Weights of a small CTC audio transcriber: trained on strings of digits, spoken by a formant synthesiser in many voices.
Rows from block 5 of a small CTC audio transcriber, named by matrix and row number. Rows with one number belong to one channel. Each number is 500 + 25 x the weight over its row's rms, rounded and kept within 0 to 999. All counts start at 0. Numbers have three digits each.
Before each channel's rows are labels from the 100 clips, of 14848, where the channel reaches its highest value: "strongest on" is what is common among them. Only what is clearly more common there than usual is listed. The data: strings of digits, spoken by a formant synthesiser in many voices. In brackets: how many of the 100, against the usual share in percent.
# convs1: first pointwise conv (model.blocks.5.convs.1.weight, 288x288x1), inputs 0-95
# convs3: second pointwise conv (model.blocks.5.convs.3.weight, 288x288x1, transposed), outputs 0-95

strongest on: "seven" (65 vs 26.1); "four" (56 vs 25.8); number of digits: 5 (47 vs 19.7); thin (high-pass) (32 vs 11.6)
convs1.62:512468517463496480497458489459513550499475509488537474527469486565503511479510494501523493513513499553492537477489482482514469502543505533567549516511510492535490489452508519543498460488489535522478507506529476474502501536502497479506532518501474515493502527497496507534522490489463480540
convs3.62:540530515496453532513483496516495468507560485496533474533508502516489535482486494530523471563492538476517506478494508466528484500532453472537449478504491520449478490460516468480484497496519524507511485459451555495533472505491476484490518541487527490477525513532496515496481538528502529492

strongest on: "seven" (100 vs 26.1); last digit: seven (55 vs 9.8); first digit: seven (38 vs 10); clipping (25 vs 7.9)
convs1.112:482497510464515510504508495465504480474508512485466502514549515502488493460490503503473482447480555508462477505461474488515435510531514475504508473524484522549498490468475523531526521433490513506453480475509537502499464541533465466553535543472518498524500491458526483497498506489452523506
convs3.112:519494526476520499474518463487473511518454533498493508578500504518474501473494496514528483461513474486544506473495530462514491498506484535515501554509542511508495497526534514502537527514514476480521510502501498475509563513481513482530506484491526502443534485498533458521445534492500541494

strongest on: reverberation (90 vs 35); "eight" (62 vs 26.3); "six" (55 vs 26.2); last digit: six (40 vs 10.2)
convs1.229:503495521506416465518510478495532537495424532514494476488497492555502488442453488541501548432504507500519479547454513503491510493521485505439472484475453486465508504497493492523506512505513486490503500470501476475500521512485521492531524481465531489487483523476550557502492492492510488512
convs3.229:425492467544464526475553469521527499450485460529485485453501549539493547462493501523498520407484443504498474541470484499481511482467522486476503514509480522498500488498484475500505519467462487496524496481539490490487500517539494523493515497481499495490496501497500494537527453527482491498

strongest on: reverberation (68 vs 35); white noise (29 vs 12)
convs1.234:488485496534460525449498525474492497473517478463506531512507502452510480514480521478510521469501494515508489474534457477499527500513465533462513476498478482494492531508475526518458528555493485497494490592465505482495510548501494523492511449512556490512484518450486518484510500535484537511
convs3.234:491464458491518496516464485485496488471502506526503525499510493496503533488484524504458494525531512533517485502521513510524463507489506491479527569506510515474480452496529512515496531512527476514492464513518503456522511528489508471489421460485473496512496504502470481495500460452451527525

strongest on: "seven" (90 vs 26.1); last digit: seven (40 vs 9.8); first digit: seven (35 vs 10)
convs1.77:450475510496505472512489515531503450501498498474493470460455487463524505534500483447528487490493503531516463515452508500518513542527483489470524522511507518503469488517533506512499485534544490524544529503447506514488553496489477525502490497495516507507502502527477474500483450515556536525
convs3.77:492506479466497494508501504508467478503503476541473509509493512426496490564499498501492451512479520514473494437530500515519494529479518489482545508518482476521491500448494542466479483536530479496430516486506455500504533499455508451494492507473520520462486496527503499515506478512520523531

strongest on: "eight" (68 vs 26.3); last digit: eight (59 vs 10.1); clipping (38 vs 7.9)
convs1.103:480475496497511526496521496514484445440518509505519514497518514460502496474462491480514505513480493530544475477475523551468520493449516513522486484496476566490528513496503509469517536495511483528504491546505491546491500487477487544458487487532476521500512482526541514554496508485512457499
convs3.103:489533486489526516461472523487497477457492493533493496446478469487486451402497511502476456494503525486504496508509494535495532488499548481513512530492517486520443492483501518463475527526478536508495513520538491511444475521516518465500463505498476501508515506532479494470501495523538474442

strongest on: "seven" (98 vs 26.1); last digit: seven (80 vs 9.8); reverberation (73 vs 35); voice: child-like voice (65 vs 24.8)
convs1.238:508510496500486523484494498499488470470552491505538528442436514472533460493516473492543487508485487506512515482495480517486492486463511500462515510488518458529512456460517486487505490486536536488482484537509541513506455489514515510492510484471518510437520510530479482530511604483537495511
convs3.238:474552467493491499518501505503492498533492528474517474495463509478508490495467512476493491518536470507494480524510502503522529508513469539470479505485508558479499482528454486491504502475522460510510496536504531482477460535511487502485476523466493489489506481495532514507473502474532550517

strongest on: thin (high-pass) (28 vs 11.6); last digit: nine (28 vs 10.2)
convs1.98:506505492470478503518554479482519464523523476508531474495482497521477566486506583506522487514507468470466492510511499528480516456498537512493485525496538497508488488474531518480480494499567445507465514507524472490479531494509458512503533468512523492461490470506567504541486505502511492520
convs3.98:481464524489447503525504516507478471494459453500502514510540522484502508522533495515474511494517528454497512482513510488491518474532494526510475509514506560528505514610502513533492500494541448515528522546468505476509489550496506571478477520467508483506492505475466494491466513507509534505

strongest on: "eight" (100 vs 26.3); last digit: eight (89 vs 10.1); reverberation (60 vs 35); clipping (31 vs 7.9)
convs1.135:509490503488501513489467480495498499486509488519488567487478470475488484524506494480486562483494458465558530500532504524461516446504448518466501534499453488466488528541546547481541515491479559530515457463461507453501524480526546507533435468528502484498497490513510499489512525470481477543
convs3.135:484475489501481509516495521515472529569507468519466480512500533551491475500500466520524472502512505476492490481534471509493485491542507487528447489477517530512497512521538495490497541443486448529468471499502493473543490552491503507502479503504491489473527492487490489530476446509494471531

strongest on: "seven" (67 vs 26.1); voice: child-like voice (55 vs 24.8); clipping (27 vs 7.9); last digit: seven (27 vs 9.8)
convs1.118:450489499495524487484497523481512503542541458501530486462512515468488521500499453470517473486498435494473510492473506527535518510511482507488453487534515486500453482508488511503471519529535517509512470497470485529511520524562510498556438476533528495487490477501498489510502513471482494525
convs3.118:523536505498542494494511477498509504494509542494534521520469479504507473512488512495514499476508489539499530544462491491459510514481487525484464494519490489459483488491525574513499471528551551503507550487482518467530514457528490500477463524535529501496492481486480487491532510469489507531

strongest on: "seven" (74 vs 26.1); voice: child-like voice (50 vs 24.8); first digit: seven (35 vs 10); pink noise (34 vs 12.3)
convs1.244:485490525471490503489490476510503488503539510517503444479535518490508518437500510476479501478495505509499521489475447508475491515535495550466517519494436519497497473520494492507481519419468548487449461499457479532510491521506529435495477522474522492498484519509512484499511510465443505546
convs3.244:475492494481498500511494474481508481533533482495499501511522500452508501494506481484515524481509511465440472490469491469569542508553500514556457503499546510561457500533479555469517516517531522499555511495510518508460476503487493486521518530503539473487461519504518504499482507520531483520

strongest on: "two" (63 vs 27); pink noise (37 vs 12.3); clipping (30 vs 7.9)
convs1.67:517503531531529502512498481499503511541489555500499514488498466519504444465523500473486491428488550550503519511511514492531499528461490518460486523509502516500507449498484474508472498481470504502515533503490485503507527492559564514491500499515505480531442494469492494493539527461510490522
convs3.67:500499520458496486503497493520519512493521512488466514502526504557491510488466487493457478479521523538492542490500514544435517508462490513480530475512494462509497502465527439545485515526541485502528475468472485501492506483509475498481477541513516519509510465485427494516538502468533511490

strongest on: "two" (100 vs 27); reverberation (71 vs 35); last digit: two (61 vs 10.6); first digit: two (41 vs 10.2)
convs1.211:447492505518472472469531502488494513514513489515479529490500517535502512471510490489476460540473486517517491525475558513533481505469541492498455519498515519518517521514494526492477481466509490505505481478526518566503521556540536518502509511512560487497467506527507472455497486433485523522
convs3.211:495509506471458513523471490459510460462509498474507488476504497539504453509466485501541531488495485488488475506504472430513493495518531528516462523488514493443519520551449465526497505511505506488489489487493495492524477486513508496468517472531470490507484470463478506520486480575509512521

strongest on: thin (high-pass) (38 vs 11.6); clipping (37 vs 7.9)
convs1.123:504498531502448493539479501489499513524542521486521519475518479533498486498529514479498511514508494511472451461499533480477470518532518487459498536478496531483463531526485499441535499508481507501487486503483538478522514470525495509486505514512508487520463494520532536468495462510522454504
convs3.123:495484512522512483534518523473514493507474506469515511523458509515506477518498486490466510506517491516479533546531489482511516529514487518491552537502497524481542478521520530501456460494514466528475474551471454478474443499500500556472534486462522457490511483484486517434486544488511494494

strongest on: "eight" (86 vs 26.3); first digit: eight (41 vs 10.2)
convs1.248:511475531467507506509483484509501491518537471493528521477538535502525550499456517478478522487518510512483469501491505482483512463501445484526504495550563526546515466540501516479503483478497515502476501515554481490500480452513508476488472526550490496470469491519537472519479490495500500473
convs3.248:499489482522520494511483471480483498498512426501476533531513503529509490479508513484480511555496471470480522454498536519506543490510556449483492443499503466492531489513521493514511467464475503485484515516505494495486502525472475454498474495491543470516482496467523541513514485491517512501

strongest on: reverberation (71 vs 35); voice: child-like voice (63 vs 24.8); clipping (40 vs 7.9); last digit: five (27 vs 9.6)
convs1.247:487480490497481457527510508498503443437515523473483514533497501525501512494489470496490479479495483532536513469498523538507504499487427518468509488488478504511523541550460542541517500500509495496507491532533470568525537472489535552475524502527517483486501501491461476531505477501514493517
convs3.247:508528505487538467498498459516517542495482485514490506490540505546489484562518506505505550528510457499447483526506488417536505489463428503506488492471490538507485487479468493523511506456498518487498501454502502558468486507502529496536458499493497526499498528517505542522499523507490527481

strongest on: "two" (65 vs 27); "three" (53 vs 26.3); last digit: three (37 vs 10.3); first digit: two (34 vs 10.2)
convs1.215:553513452466473477526487533478503519509490541503508491508511512513511499480500523498489523486505461496493528482519455534477508517494452490466533477490536486504524477515496497520502530476546545521538529533466453487502502483504497471538533506493497524489543512550499481480495494546527456480
convs3.215:506507487494496462485481470506506474516505544489558527474452506513509518555497546466535485467527504470495511483462490489519509479554507531499486509504492506484506499507459543503511478487545509488515436506447480459507519495533507508521460519514561521503512495516519507508509532492513577488

strongest on: "one" (81 vs 25.7); number of digits: 5 (42 vs 19.7); white noise (39 vs 12); first digit: one (33 vs 9.9)
convs1.256:483606497482439527494469484508505497500451518479495523507544509550553481560506490496472460478501504493488515470513535517498536493496499512504515520476530515506534520478502486544544491506491517484519543436503487511508514531539479528502536529497532520485491501503526499532495492480482521531
convs3.256:540469518522553513456511519521498498466500511487500538489485470492473516502480507475453520544461472542535528480470509468476531467433511476477499468486497481456513506502520468487478476453489504512504481483513533472478499490481444536552522490484483521520490516544456492476534454539464502455

strongest on: reverberation (79 vs 35); "nine" (70 vs 26.9); voice: child-like voice (57 vs 24.8); last digit: nine (36 vs 10.2)
convs1.233:543512530496523533498468578522493549497502501492523489464531482509520500558509517512488491510510496437459440487497444476488509458481467518526463495508506521544520513508464481516468509539521482519507540389537506487500525509536536491503508463523528491503508508502526525537504469509473486472
convs3.233:497514466494556511537488495500489515502504508491517494493498499480513501487514504489519496511469482450513510445519509423542493496543382482471484548495504536494464511473517492515463511483528523493527500504467458476482507480493521487497441495508472502497469503522496484497500519547505475365

strongest on: thin (high-pass) (28 vs 11.6); clipping (26 vs 7.9)
convs1.214:468499469495507498471556495490496491492499532509516509493506487525496493524452482528500497493507518526506515479492513567523465466534515462478516500491528535506548492489448495459525536480538495516527508503489460533511516513490544495480488531541499525467511527462490471483483469487576514453
convs3.214:496499514511454510509469537459515507520530531515489566494495495492515531522515472508508539491485490516501497435470502512514488478527526474462535505478484498501495521502501514509490476445445469460470528523449538434501523474453511515452532473486504500522501513512472489505520485506473553524

strongest on: "two" (99 vs 27); first digit: two (48 vs 10.2); last digit: two (41 vs 10.6); thin (high-pass) (28 vs 11.6)
convs1.56:526472440517503499464481506512517474472477462508472519504499530493479491513456512507477477499516456470500461545526426498468500509465450507503467514496484490486525483463565480501476479501503488481513519556450468471503530514475552540515573535499485496481517516465515534505474485564488502504
convs3.56:481528518503467505525565524516503463487477465486445514528483471468486492543496468530481525547504502491479490501471482461491522538522470506507527537496501501489491516527472536459480552525527471517520467500465483489472493482484484491512541535480446489499420505493538493534475488508473516526

strongest on: "eight" (100 vs 26.3); last digit: eight (98 vs 10.1); voice: child-like voice (55 vs 24.8); first digit: eight (30 vs 10.2)
convs1.39:488534492503454509486479493497525496477482513498519519452483533543518488454504494496493550463507498485491520547488506493566503459484498528494503479500477488455480550513489509514491481506516517508480521520458458521513501564529518532471499485498461483531517495474524516547503494518473481512
convs3.39:521529539558522517523507519473525519482473485528553502522491521476471502533492493531480506466480546497562516515501526494503489490536499520489560532492504481509512514469548506480530497510509563502540478483518472510504495527497523514518533463493491528500490513483504464536516506514455515500

strongest on: "eight" (90 vs 26.3); first digit: eight (31 vs 10.2)
convs1.226:502411499484511465534498531519517464517515522517554481499457485501515503481454507531472493499503492474463522500521508494491454500521504481486485514516496479543512487518492490471496503480511518475525462476469506485505493547492516495517495453508461502520498531537492521551526468441502504515
convs3.226:476495470547479456480504472455460526528513483531523481515502499508486486542500508488480494490474552502480447493474508504500540537485485497488519525532469513481527519494492468509496490510528518468489542460468548530501533507491538503525519511453484476500542488485505454513508544481495447503

strongest on: "eight" (63 vs 26.3); voice: child-like voice (55 vs 24.8)
convs1.194:519452527479505514497501485482485516480538463517517525521493495518502505518493464508518487505492514549474536478527515449475492500527525543441506515483483540492499530490506483462508452489461547528526500510480458542470550539463540518536489482474536480542480483528482496536491527520483506485
convs3.194:459489483516482497469487514478454471481491497477480531497533481543519513522463503483518503469474522389486460488528532516509485510461493503532515505493475495524507475504527504533481475467500491487519539476499548486489498526506483513533518475502517479485516497459533557476513514491490503509

strongest on: reverberation (83 vs 35); "five" (58 vs 25.9); thin (high-pass) (28 vs 11.6); last digit: three (28 vs 10.3)
convs1.100:471548481499503473485524535511507545477475492512554505511489495517516524497490474470543521522520519508472506520491515541461509496463488490497484554506492515510509426454513520482551514538536488510544494478563508451491511536473490510549481483508557489511498479510506507510501467492528508477
convs3.100:495531492500469497470479482515490503473528484482514482522434492529495490502484541491504511499463510513511508514475478498529488511500517519517480508498491518499497526502474438480544514541529442528515477526531497511498513479472475492489476538491507492496508542437457475569490453485510484533

strongest on: reverberation (89 vs 35); "zero" (69 vs 26.4); voice: child-like voice (54 vs 24.8); last digit: zero (34 vs 10)
convs1.177:498542542507513517503490502483507464520473514521525492529447472476503478475499489532497517507490468489469466451507506512525501515495464531558514484479490502510483540476465464515475509494480579511496506485453494506513524542480533496486535490495503519536479507490556440502490480541548503544
convs3.177:465481513513562507494460518488516485506525513543517490500506515552486500561519499510490511440503536501535485485479476477480510519488465505533510489506526481502498486513518484465523506523471473530522539506468540493495511510492487474501557506471600513460535480510498478486475513518552489479

strongest on: reverberation (95 vs 35); "six" (74 vs 26.2); last digit: six (34 vs 10.2); clipping (26 vs 7.9)
convs1.278:476501547553542502497523566503503495474463493506520465494463498546490505523514472500534504537527493540508436490501527489489489506492485506488512496499497508514520514535464505474532493544532510497476496458517448508517497492498510516472462436510494475502482512513459491551493509496515480515
convs3.278:461501516484523505497465519521507535492537485514475496456514505498506507484469519515536538532467516515531500514518525524491482494507488478471499519491564512536480495496550514495461484528469531501452476484487487480478526506492509446500472466483507499491533477489514485475446494490506528539